Rows from block 3 of a small image classifier, named by matrix and row number. Rows with one number belong to one neuron. Each number is 128 + 24 x the weight over its row's rms, rounded and kept within 0 to 255. All counts start at 0. Numbers have three digits each.
After each neuron's rows are labels from the 100 images, of 14976, where the neuron reaches its highest value: "responds to" is what is common among them; "patch colour" is the nearest of a few named colours to the mean colour under the peak. Only what is clearly more common there than usual is listed. The data: single toy objects rendered from many sides on busy backdrops. In brackets: how many of the 100.
# fc1: MLP up (model.blocks.3.mlp.fc1.weight, 320x80), inputs 0-79
# fc2: MLP down (model.blocks.3.mlp.fc2.weight, 80x320, transposed), outputs 0-79

fc1.272:156089096176144160106138111137130108135131105148123111144098143135120129087138127164128143151132128132075136168100130103133107087135109115142100126106146118111167119128129132130116112103177168113148112111113183120152118165178074150139132162
fc2.272:159103126136107149111121102116090118105175145080086149154127139175145119132120111089128136138154067171177115132123108106123128111147119123163098161110139125135119134104133164141134086182155125111141123162127146136125152132113088102160128124
responds to: yellow (74)
patch colour: brown (77)

fc1.69:103157125186101171128113111131137156122113132129189171125085125110139134124087181150104133118134107125149115130109140102089170124160152110138135125111168082127138157105132109107156095098142132147140125094102127114113148139160103098119111130
fc2.69:156138135124136104167142101143069147101147149123129112160169132101136085143151102143140105110108154163127081106114154125159107122148124112121090124116148151123132126159175163089158186116133144139141102129091088122142151104127131135116167129
responds to: yellow (30)
patch colour: black (37)

fc1.17:150130107151141121133082161094123154141134172195123124150116087103137113166123127135154144091128129151127121140112146115115147151140102118119149112146081169122141143159163144142146107118114086135125074170140153166113129143139145152171111154
fc2.17:131132201107093145114118092134160133149089083076123117125165177167115097120123125137126084116135124117118128151152142129141159128123162113134130133159166101144113121123107149122137106115096145174160123143133135093078143141102105133158126122
responds to: pink (28); brown (25)
patch colour: black (37)

fc1.156:151111068098113123131166155107127142141133117125123104124078097170149110143158141112122119132125133114164066144091159130133144137107132116163169127120158112103137135115122121157156153102173159102131128121140179125091141126115138116157076120
fc2.156:159140158129140135148162130137101090129142175149157159098163130086138126111168092108164149147119144134093103092110159127123141127093074122151092128187096135108146128130100119161120139170149132161122125097120127130127130150125167140120110108
responds to: yellow (34); green (33)
patch colour: black (47)

fc1.51:126124122131122104134116103111116128126136136131084156129141143089162096132112176165096126105102135109121101142071150141111100171124110136126171094084141110122143101192175111119128108129164143099132127175112122135156106129136113126110085131
fc2.51:105104212105107121106146132136160104137141113109122104182130140170116129117089137126091092152129128128112156117128096119144124115145141143078119135132125163138131142113117147157135129113081055152184151127121126136124116136140114133148153133
responds to: orange (31)
patch colour: brown (66)

fc1.249:154069120107079131107122114133121098114128141105094126126128082143160127115117134151131138107139094150138110159150116094143113160168172180104115143091110147121143122122099178128177104125172107116155122148127160101151150141120110130119105146
fc2.249:093111099148130125124131177158163114075081136103138130149136129117101108084090116135155185141063106148123104155149119108100133134104122163130102140134126085153130106138150131138121077124152138098142138142120148143098148124123119108128097148
responds to: yellow (72)
patch colour: brown (95)

fc1.131:139140102109148163137148157158115136126153124128112168168163157163108142157154131148153139131142104087105139142106104157160098119135140105127167109072121174106143102130160135117137170126125105125108107128165157127094119126117138063161129113
fc2.131:126117126130103121152128105112121150105108193142098137074111109117131073095127107121086107141146126141092117144134109126134149125100101117141112142181155095128136097117120111119136126150129136146120122100110088073113132100128153188128170161
responds to: level (70)
patch colour: black (34)

fc1.91:142104054095090136178133122136114132063118091148108136138101108134140146124161157113116143128104102170129103119096145168121147116124155125144125113140167135160152067128137119094144115111133126115127130121121160161132133132158119085135113104
fc2.91:141160179136098149140170120093105128155142126095175151103125125126098117193163144101165123083152129110100130113158151108097125151149160139093163121138108129119121137150148085137137146146131111140132154127129145128131121163072135161117123131
responds to: matte (66); green (65)
patch colour: green (92)

fc1.295:110094125079079124153134124130135147135141111154116124146143121141158161123145188180110143108106124152134143077090112102141125167136142117149115149131144120110107136158176128155119154118121117139131170104105122158181137107139096089117091140
fc2.295:121212143146149108143124145113113121124122086089125115095173159135111136153111090068178083140123149110146140169116117127108113128159115125131143111134145180127131126105129112145144110136105120141135175142128166142101099115137132148129105141
responds to: orange (34)
patch colour: black (45)

fc1.30:117110079131108149106113127146137159110182130151060127134128102154141132127122078138093156135120117104126176113146127119125145126137161154109196152101130122153125149161170120111100104105115116125133146118153157163173116148106131121132141149
fc2.30:153137109172161114109140100139118106158113097116178125130098154139139121137114149142111085111138130139124170134120141141093148081103133167125128172144132176108120120170117133171145108145128134094143083098133106109136122114142160156179099100
responds to: blue (39)
patch colour: blue (56)

fc1.110:165106107156118135112101148120166129109161122135126129087109110150144114143107086157139138105106146123139113162139136121127081124195147135138138134094149139137130109167119120128109098083087118120136121200154138167105179127143141139139103124
fc2.110:115139100092145146103147109123118127125088106121102147144118092139152137132098144147133121124097111155155139094122124151077166154126158144104125142154111112136117130097149131162133149158167152168206139110104127141153124124153126102170088165
responds to: pink (80)
patch colour: pink (53)

fc1.72:131129118152159140133145080132125139150056132185120107136165124102067121144165120119119065138123106119128106195124142125127121128142144142102115100100149120150129142130118156109101129139123129156122137092142135123134107101150174139138090127
fc2.72:102189149129105083150131140133159111092153133149118133179125099172138130122085153150138116117127124134161131137117094122132123169143131117111091163184117123112148172101127138156146140119140115124110104110141144175133141131093070108139134143
responds to: green (26)
patch colour: green (28)

fc1.319:147092123150154111166130153149132138111171122118128130125117105092133092150134124149074155102135139109151124142085129132148110107125126133133146181130104146148074158120115119163143149136168118156204124125172122131119167138159142146154151119
fc2.319:100173125128117121110069151144140104132164121131157135177144093115116124127072107134119110139095129129109120118129214118101134138125154099155090124154124066141132125116144143143125168109108145093124106132113148138101165123114133140139118136
responds to: orange (28)
patch colour: pink (28)

fc1.146:110098086121156132101117129112135171127127136128102116117118077151157155126129154142112117103078098136088083087109128152118144116080143080098109138131147158115145137097159149141121140134130142115127126135141178128095138083125139113141112189
fc2.146:138139122148078130107113093138081092117126131119165128131098096112137151135121116141109120170146153167131185129171204116121119078144099168123170130098136128132153137159110161123134132135136133114105124127109086129123093135125132162130136138
responds to: yellow (27)
patch colour: brown (70)

fc1.169:100103137119108146126101095112116175096144095122099132121081110144123123144139151149113156120110114148174133151113085167142143081120187140162089152131159122162140143125147128148130099134163124115135129134117145180131160112072124104129116120
fc2.169:125174123178137115150127156093132092167099125152125143156108131143125131119116145123150134124131123091094161110122153108120114149168133171148153077146132149147135088140138090065120153087107156132132131121147112145145115178157115160146111142
responds to: matte (61); red (48); pink (25)
patch colour: red (38)

fc1.119:099155111104136109181126129154138172108132094146111133141087111162115114095171140131107186097139140103094098153092116117122113124128130119088109122100080128100109136079133097101117093099135131137098180129136119133120119135129109098119140115
fc2.119:132125130131104127124150117111075093170116121165121118133124113079119174156106107129155147142123132131119129125128108142150122111132094114185149128096100129144137115123157131139141130113162159101144081120099125091148171053167141112115162120
responds to: blue (53)
patch colour: black (85)

fc1.187:151141117155125138130120184146148087128148146164132105117112129152121116126166106157100138133133159115143095132136130099147123112165102117121149112131101130132110135181111193135123137158116158079177126141172167131134174109139130134180115123
fc2.187:151135151172112156121092117136172165106116144143133135139156137132137129131152125101142107133107140116108145127119160130139142122140139077159150139093126126077156124097135146125079106148153104179148188149133096162152134149136166097131158165
responds to: pink (57)
patch colour: brown (59)

fc1.88:112129127157152128130106112136117124082091112082103085132103133150130146114089139153069077127147144120156114129114128154138143114115128109125121120112166113094164122135110116132171102098119138131123169171059125131154125115152177121109138131
fc2.88:088121102101152111100087135166153079148157140154146138198150147140140125138123117121149112109082125108104135160112123136136129136149142094158115123120110152179114121106116103131122109145092105098129122143194156132133170124160121135126143100
responds to: green (34); dotted (30)
patch colour: green (34)

fc1.86:109146118139110139173140131131094130097138107096103089121158169132077130130174157107168097083163076116136112113125117126146131112105126116175148147073122112111145143115153133157093149070132133146131119135107105114117143131123121139162127142
fc2.86:140125164129150101077165139137115120141113056137139119157090143146106099109131129156134145100151124142114135077149114151114170162137136128075132108091098137179109148165154121121120121099171103127130096154141137137129122144129118131145131086
responds to: blue (48)
patch colour: blue (40)

fc1.149:136132109115150132151146166127112112093150128081138118137098141118125140123139177108079116116119119138129116140120093149082145123139155141173138159126156077158113140213174113138153162125122089112139146123163124148140135139121087119120127137
fc2.149:139170111123129134123132130116114184136128139113155130121110144141084147123087093105153140155105123119135189139105116119119145134139068130116160146127113129121141136099133103140094132147111135117126159131096117095160095158134159201128188143
responds to: orange (33); yellow (31)
patch colour: brown (63)

fc1.84:118129143130101138152123118129112112165163165142113090169162121162137127084125164145091168131125136102130115099153145092124137116134087115092142131110130148116120121139089140129156115178170110147116133165139083117179136170138169111118110121
fc2.84:120131144135170140089113153116165140110107134133111144088132155106089124130174096131105084127131096107111100131106101111118127151147149130166107136125104090073124134132156109142147131102144170123158136112114122120053139131101101134116110174
responds to: orange (27)
patch colour: brown (70)

fc1.70:125082136151152136135150149122194115135131170151113138107113135138107121108189159138101120111153168086090100086114125129165140136121167112123155115141110122095129097154120167138141132128130126140159105121150097116145100151182140110145142105
fc2.70:142175142115154090172117150127141117136110127172158152139156083135149151146128131158110107119147093132064137085148140152151110160096155158128160151087134131125115158168115113148137130121131141147133116121145084162121169113124123138085107121
responds to: orange (50); candle (33)
patch colour: brown (81)

fc1.268:127119124125127109111178149114129119138101152102146127124099102144085144125123130101097134080138145138162126126100119104126147114169117110132082161102130129127154119114099137136171181104134179120127123120157148135075166105113081142070124135
fc2.268:127125174141145123144157120127137145102151103125125133098126140135146128096170140135153104143126140116108165075131187091136054144098136095141112103137126123165106198137106099123085138157113135115120130113110136150149123134105150124145093126
responds to: level (61)
patch colour: black (64)

fc1.313:192115119158157115168097133133159156089155119128081143089128112135108180144123103119125125149133131166154072114117122097116145135158105096115113111119081131137133144133149096164130102134160110133162168159125118112104104133109130146113121125
fc2.313:092164157126146123099123115147114071166100164137133084083132114106147095088137139135122123087108088097165119138117137137174108112108143128149116109134129110153129108091121163110144147122134151101138105090115138145124147082128081121091134137
responds to: pink (35)
patch colour: brown (54)

fc1.175:183091105124129136115120128118126145113116080154154115130089107122152115073091132159139126156121109114132107123134092128142117147165145076157095167078167126135131104078135138119149130158098107153099095131110135114149110144163127134133108108
fc2.175:123068096125126099116136111125081098126144101135107096149110138124154120119129129170136154133137063157172142150108144148152134130140156081186117189128186131148124127102148137133140128130162104151123140151130149134134137111147157119128138124
responds to: green (67)
patch colour: green (64)

fc1.278:130127094156108119119090145104167115097128127126142165192110136144151095132127130131147147117113113145167108113130075111105118107105111133081095106135099123161105106115120082131129121149167109139147111145192145130153143118096120096126106167
fc2.278:149141104143118139127172120138144134138108142138145097101129091163120133095126141141150106209126142132159140166145140184150115119117121132153166137108094125122141112129150149189123131107154136123117127122103166148106106099134199143130124108
responds to: yellow (53); pink (33)
patch colour: brown (91)

fc1.2:139140123117120159112088149130087113093136144135123092117113150156107193174101079167161119126164116118108117114106139122113137160110131131139130095110165111121129144144145119167093124121106125132164105095168125145179095115149132122120083131
fc2.2:137109121124145064103133136113164104172138107133186150141097079103110082116144153120103119119118133107151132131094120173155124133116119108148149139116133125161162105143102167123100150119125160133123144186128141140099155122161116098138150156
responds to: pink (30)
patch colour: pink (36)